Weights of a small encoder-decoder audio transcriber.
Model: waveform 16khz input, encoder arch transformer, encoder num experts 4, encoder layers 14, decoder activation swiglu.
Training: soap at rate 0.0019, 6500 steps.
Data: trained on babble in 24 made-up languages, each with its own sounds, syllables and stress or tones, from a formant synthesiser, 39062 training examples.
Rows from block 7 of the audio encoder of a small encoder-decoder audio transcriber, named by matrix and row number. Rows with one number within an expert belong to one neuron, the router's apart. Each number is 50 + 15 x the weight over its row's rms, rounded and kept within 0 to 99. All counts start at 0.
Before each expert's rows are labels from the 100 clips, of 14848, where the router gives the expert most weight on average: "strongest on" is what is common among them; "peak on" is the class under the peak. Only what is clearly more common there than usual is listed. The data: babble in 24 made-up languages, each with its own sounds, syllables and stress or tones, from a formant synthesiser. In brackets: how many of the 100.
# router: router (encoder.blocks.7.mlp.router.weight, 4x192, trained with AdamW), inputs 128-191
# gate: expert gate (encoder.blocks.7.mlp.gate, 4x192x192), inputs 128-191
# up: expert up (encoder.blocks.7.mlp.up, 4x192x192), inputs 128-191
# down: expert down (encoder.blocks.7.mlp.down, 4x192x192, transposed), outputs 128-191

# expert 2
strongest on: /ç/ (73); /ɔ̃/ (54); /i/ (50)
peak on: /ɔ̃/ (46)
router.2:52 32 44 45 63 27 50 37 45 45 48 26 33 31 63 48 33 63 63 53 53 55 71 70 50 68 46 74 67 61 39 51 15 39 50 39 53 46 58 58 57 86 34 70 72 45 55 61 55 51 75 42 09 49 51 54 49 49 30 36 59 24 47 46
gate.9:66 44 48 39 47 79 43 36 64 76 42 54 28 48 43 58 54 53 59 38 76 67 56 54 46 52 37 42 64 56 90 66 55 23 73 60 80 49 37 16 21 48 68 55 37 45 42 50 40 54 42 42 10 64 65 35 51 42 51 35 74 47 46 51
up.9:46 67 41 67 33 42 54 57 32 41 61 59 67 58 62 44 37 55 41 60 39 51 36 61 47 55 80 51 26 53 19 30 46 67 29 63 38 60 59 79 76 44 33 35 64 46 55 51 73 39 52 42 97 30 38 55 51 56 46 66 37 54 46 67
down.9:52 65 42 63 70 74 46 64 49 71 71 19 38 46 32 75 41 45 33 66 46 59 49 66 35 37 83 42 28 53 67 62 69 51 47 79 63 44 46 49 60 39 65 30 46 51 37 69 90 47 52 58 67 54 53 65 65 51 70 60 49 37 08 65
gate.10:43 47 25 64 75 56 55 36 43 36 53 53 44 50 48 85 35 50 34 55 52 38 77 41 22 38 51 67 51 27 50 49 67 44 59 34 38 70 46 20 30 75 51 66 55 66 68 61 28 33 41 29 84 46 66 38 27 30 63 41 35 52 51 62
up.10:58 70 33 53 55 45 62 48 58 46 58 51 39 47 37 85 62 52 28 55 26 48 77 40 57 28 52 71 39 36 48 43 46 51 45 39 29 69 34 30 27 60 45 59 55 56 70 60 45 38 41 42 74 30 42 25 36 14 59 66 31 38 35 45
down.10:54 20 31 67 62 53 51 73 52 53 42 57 70 78 67 62 59 53 64 36 35 50 46 21 51 53 45 24 74 54 63 26 57 62 39 48 34 44 67 33 36 54 82 63 46 50 40 44 60 60 46 46 43 47 77 61 30 70 54 56 50 61 48 53
gate.11:57 53 61 65 25 32 39 61 53 61 64 62 96 58 56 57 50 50 70 31 48 45 82 59 58 91 50 42 50 64 45 66 75 20 41 53 53 79 76 51 47 38 57 57 63 44 62 43 80 40 54 45 60 72 25 44 38 40 69 56 62 58 63 63
up.11:43 36 47 28 52 78 36 54 40 66 34 66 62 42 84 48 39 49 42 19 48 61 40 62 54 58 61 39 63 71 43 36 62 18 42 37 64 26 52 47 70 56 38 50 71 64 52 68 44 55 74 60 30 39 19 38 42 54 42 68 56 73 36 49
down.11:27 39 52 74 55 57 41 62 40 26 52 31 43 51 62 62 58 58 60 81 62 56 40 67 48 52 28 51 46 62 73 18 56 56 35 65 59 35 56 95 32 22 68 77 55 55 70 49 27 58 91 62 57 42 68 51 66 40 41 77 57 72 29 56
gate.12:37 56 34 48 50 48 50 78 71 43 69 49 60 40 82 60 40 75 37 41 67 43 62 36 50 43 50 16 38 57 57 56 42 37 25 53 40 62 79 54 67 42 48 52 52 52 30 35 64 78 48 36 55 51 61 51 78 53 30 38 38 46 44 63
up.12:62 71 51 22 60 53 49 52 52 29 51 28 45 28 29 76 35 56 11 46 38 35 30 29 39 44 30 26 49 73 52 46 52 56 45 41 56 41 53 46 56 67 30 55 31 53 09 33 35 67 60 47 36 71 84 57 34 60 46 66 18 61 56 71
down.12:68 85 51 32 55 70 72 46 56 45 64 94 61 60 56 52 47 34 46 49 49 31 68 41 61 43 34 44 49 38 82 17 55 70 45 27 45 56 46 32 58 56 22 30 43 41 45 40 58 62 54 99 64 41 54 67 53 51 50 44 41 49 67 48
gate.13:31 59 52 46 34 61 48 31 18 25 18 47 78 85 34 58 47 47 19 54 62 45 49 51 43 67 38 45 53 56 42 55 46 56 38 43 38 39 57 65 54 51 44 45 42 54 58 38 39 52 56 32 38 50 42 56 62 49 40 20 49 73 51 56
up.13:27 58 63 37 46 37 55 58 33 42 28 50 65 80 36 50 53 55 38 72 71 27 55 54 44 68 44 46 59 56 41 52 50 46 34 37 27 48 80 56 59 44 56 38 33 84 51 41 43 51 68 43 43 59 49 61 73 54 34 10 46 70 29 43
down.13:39 33 40 42 46 82 57 58 59 47 64 37 13 78 46 39 57 52 55 62 52 44 48 68 27 49 04 52 54 44 54 56 46 54 75 60 52 27 26 48 58 64 31 56 48 75 58 46 62 48 76 33 59 50 64 46 34 25 87 53 74 69 28 70

# expert 3
strongest on: /æ/ (85); reverberation (75); /w/ (39); /aɪ/ (28)
peak on: /æ/ (26)
router.3:43 63 60 54 43 64 57 43 31 72 61 99 60 47 52 40 79 50 51 11 53 40 54 59 56 50 52 63 14 44 75 44 72 44 35 32 52 63 54 66 48 40 65 52 85 60 27 63 41 71 70 65 78 39 41 53 51 36 55 46 29 44 56 61
gate.9:33 46 94 29 59 61 28 63 59 60 59 38 51 47 48 42 42 63 54 49 45 50 57 90 57 71 64 53 51 47 75 40 45 71 47 81 55 37 43 58 49 47 37 42 73 49 53 70 53 48 20 49 51 54 50 51 77 63 66 55 47 48 29 88
up.9:49 39 80 42 80 85 56 27 41 40 54 69 53 52 32 75 56 62 47 60 63 32 55 83 66 80 58 75 35 40 58 33 67 58 35 80 76 50 57 36 43 60 23 58 56 17 36 39 62 31 49 55 72 16 57 54 65 66 43 60 33 38 50 63
down.9:73 48 64 32 47 35 63 33 84 39 93 38 38 40 54 56 47 28 09 71 56 36 65 31 31 65 54 55 60 57 43 27 73 49 45 60 54 62 51 55 70 53 64 84 40 65 62 63 61 30 42 55 41 30 50 59 33 50 63 38 48 86 63 55
gate.10:59 88 63 51 64 59 58 40 45 40 53 36 37 81 56 56 43 52 28 38 58 54 45 40 46 77 58 24 55 39 30 63 50 42 51 70 58 34 14 39 67 56 51 83 26 38 49 25 61 67 40 40 38 62 39 39 64 29 77 54 38 49 34 53
up.10:57 21 39 72 34 67 36 76 53 46 51 65 65 27 25 57 65 68 70 76 31 58 69 71 60 50 60 76 41 55 37 29 52 35 69 54 48 77 56 85 27 45 60 34 69 48 54 52 48 32 46 32 56 57 65 51 52 51 29 56 71 66 75 58
down.10:48 66 48 51 29 41 65 35 20 47 62 50 33 62 74 72 42 41 25 67 47 61 69 44 44 55 62 58 62 52 52 57 68 67 56 38 50 71 58 29 32 68 53 51 72 70 29 48 56 46 28 55 36 47 63 50 42 69 68 03 42 80 47 57
gate.11:43 52 65 15 41 35 39 55 52 63 35 51 66 42 39 32 47 47 59 54 40 41 27 46 88 53 40 28 39 46 51 52 56 29 47 53 62 58 44 43 30 62 45 57 65 35 36 47 34 43 56 65 64 28 50 56 50 39 73 69 48 53 36 56
up.11:70 37 60 38 61 51 50 76 53 79 62 60 60 72 74 33 50 68 56 67 52 54 23 48 64 82 42 36 64 44 47 61 65 33 39 19 43 50 74 49 30 37 65 64 59 50 35 50 61 37 50 21 45 30 52 65 52 67 71 40 39 62 68 71
down.11:50 50 57 26 66 17 64 32 39 42 27 37 51 46 49 49 45 59 37 57 26 56 51 35 50 38 68 22 55 43 47 61 46 19 37 34 47 67 36 55 77 84 64 81 66 78 76 55 56 20 46 39 48 65 50 68 33 42 17 71 30 48 26 38
gate.12:18 38 72 62 67 58 90 24 47 56 43 58 34 49 31 30 52 60 72 63 60 38 38 41 27 37 62 57 57 35 99 43 44 48 83 36 81 42 67 65 65 40 40 45 39 37 42 78 69 39 46 41 47 49 42 47 38 61 45 68 59 26 41 45
up.12:30 38 80 47 58 59 73 35 47 48 38 56 59 59 19 20 47 45 84 52 74 32 44 51 54 33 56 60 65 40 99 58 55 45 89 46 56 39 52 64 63 49 43 53 31 39 61 71 65 60 53 37 47 50 46 65 49 61 52 62 63 34 56 42
down.12:29 29 37 89 48 71 58 30 67 42 58 57 90 43 56 34 42 26 16 69 36 57 50 39 34 60 18 52 41 54 51 35 42 52 52 35 44 62 45 53 66 64 41 57 44 48 24 69 57 52 48 16 64 42 38 49 61 57 55 48 65 65 44 03
gate.13:68 53 62 41 42 47 70 66 55 47 54 32 73 54 59 86 63 57 52 34 24 53 48 82 65 57 68 62 47 54 23 29 52 52 42 45 69 42 34 59 52 42 32 58 41 27 31 85 40 34 43 44 53 46 35 42 58 55 78 59 91 73 68 45
up.13:56 35 54 50 48 24 53 44 35 52 53 73 54 48 79 49 56 30 38 35 44 68 78 70 56 43 62 54 39 60 88 53 13 64 34 28 30 48 58 53 37 46 25 38 40 75 28 44 55 55 46 61 26 38 58 51 46 54 42 42 37 42 36 48
down.13:53 11 39 39 81 43 49 48 64 79 34 22 66 36 55 63 49 55 83 61 68 54 82 51 54 67 51 56 43 57 53 59 33 65 53 42 53 66 53 47 50 61 45 79 52 59 37 54 38 52 49 54 71 77 65 46 44 57 59 56 84 27 45 52

# expert 1
strongest on: /ɪ/ (33)
peak on: silence (100)
router.1:24 36 67 44 45 55 31 38 61 77 42 29 36 37 61 56 52 67 50 43 36 85 30 41 48 39 68 29 25 71 34 31 61 84 37 37 49 45 48 52 49 38 65 58 30 51 73 51 57 33 54 43 50 67 43 28 57 49 59 30 39 64 84 81
gate.9:66 30 40 50 98 25 26 61 40 54 64 50 56 61 59 83 45 56 53 40 41 55 38 35 44 53 64 51 45 63 58 46 71 49 46 64 30 42 59 66 38 35 26 78 50 48 58 41 74 42 52 43 81 65 68 43 43 66 64 48 70 25 45 52
up.9:62 11 57 35 57 28 49 54 55 66 69 40 45 53 60 80 48 65 30 53 59 26 51 44 24 61 77 65 34 67 55 39 46 63 23 54 32 49 49 81 45 42 40 52 51 36 60 35 76 44 55 44 64 78 53 61 33 74 60 81 71 30 49 71
down.9:33 25 28 62 24 30 75 56 81 33 68 41 70 41 45 56 71 52 72 51 47 66 37 57 74 46 54 51 51 63 61 54 75 47 57 34 46 60 38 72 30 26 47 45 38 60 34 53 66 25 41 25 58 58 63 68 65 49 48 77 77 51 65 60
gate.10:31 50 49 51 58 56 38 65 43 73 61 42 60 71 50 40 63 55 36 26 47 40 44 59 64 46 59 56 59 64 29 67 39 48 63 59 48 34 32 49 39 33 49 71 42 63 49 62 99 71 29 72 51 63 35 48 79 37 50 35 59 78 59 29
up.10:54 18 48 53 39 35 58 51 81 36 66 60 45 57 36 57 50 51 77 50 41 41 42 28 54 81 46 59 68 74 53 67 48 60 55 33 58 39 32 50 42 74 44 70 57 63 64 49 65 78 56 62 62 55 47 13 59 67 38 40 37 72 47 65
down.10:55 63 42 61 47 61 56 47 56 54 50 47 51 69 79 64 25 64 69 04 48 42 62 39 55 50 38 36 37 48 36 47 62 69 60 31 58 54 50 51 28 32 50 34 78 36 54 50 42 64 60 45 50 24 46 55 44 55 56 46 63 64 55 48
gate.11:50 58 60 54 47 44 46 14 27 63 72 34 47 50 71 72 54 46 75 47 37 70 42 20 63 66 22 46 45 38 75 47 51 44 48 48 35 88 45 37 21 46 36 60 43 64 28 55 71 39 63 62 42 52 32 31 25 77 59 22 56 42 60 34
up.11:51 47 57 44 43 61 55 19 47 59 54 13 55 36 57 76 67 39 44 58 40 77 44 18 58 66 16 40 25 46 56 54 50 58 37 73 38 58 57 59 32 61 37 63 51 58 42 47 61 42 62 39 33 55 52 26 30 54 37 39 42 39 62 55
down.11:51 63 65 45 25 43 53 75 38 23 57 27 59 51 49 67 63 17 68 65 40 45 45 35 57 42 43 44 15 70 42 58 54 40 43 44 69 45 65 56 38 37 70 68 26 46 92 40 38 50 40 38 40 69 75 43 56 30 49 60 65 34 57 39
gate.12:23 48 67 44 46 63 53 30 62 48 62 56 39 51 47 45 71 62 46 42 91 69 67 37 61 46 33 32 21 31 39 34 67 45 67 75 56 43 55 50 58 69 61 74 53 80 55 46 55 52 56 70 67 47 70 51 65 55 41 42 59 56 53 23
up.12:66 45 45 56 25 25 75 60 55 20 33 58 48 34 36 34 25 37 37 60 30 63 71 64 49 57 72 23 66 44 71 74 25 67 55 56 54 42 66 62 59 44 37 40 41 57 51 43 63 16 49 30 49 37 56 44 73 59 41 68 14 47 47 56
down.12:38 35 52 64 44 30 75 36 63 64 49 56 50 30 60 51 53 43 60 47 38 48 40 58 67 60 52 51 40 59 46 71 88 52 55 27 41 68 61 55 16 48 48 60 42 29 09 71 35 32 82 44 51 67 60 33 37 77 40 38 52 71 67 38
gate.13:49 75 63 39 42 70 18 66 64 83 49 56 27 48 36 41 47 82 35 51 53 35 72 36 37 40 44 68 46 39 54 48 44 38 76 59 51 58 47 45 44 30 65 53 36 41 58 37 62 46 30 74 75 44 68 38 38 74 47 41 47 40 61 41
up.13:38 18 51 59 50 35 61 39 30 21 73 38 69 59 30 59 47 21 61 67 39 48 35 52 88 65 47 49 41 68 50 64 52 54 23 36 56 42 60 42 54 71 41 76 44 34 40 76 26 57 64 20 44 65 42 54 41 25 40 58 50 36 50 67
down.13:96 51 42 47 46 47 42 52 42 65 42 32 57 75 53 50 52 36 76 46 34 52 31 55 48 38 22 76 35 61 39 40 60 37 50 44 53 34 85 46 39 46 43 81 51 41 67 70 30 13 57 51 54 67 55 54 33 48 56 57 51 43 48 55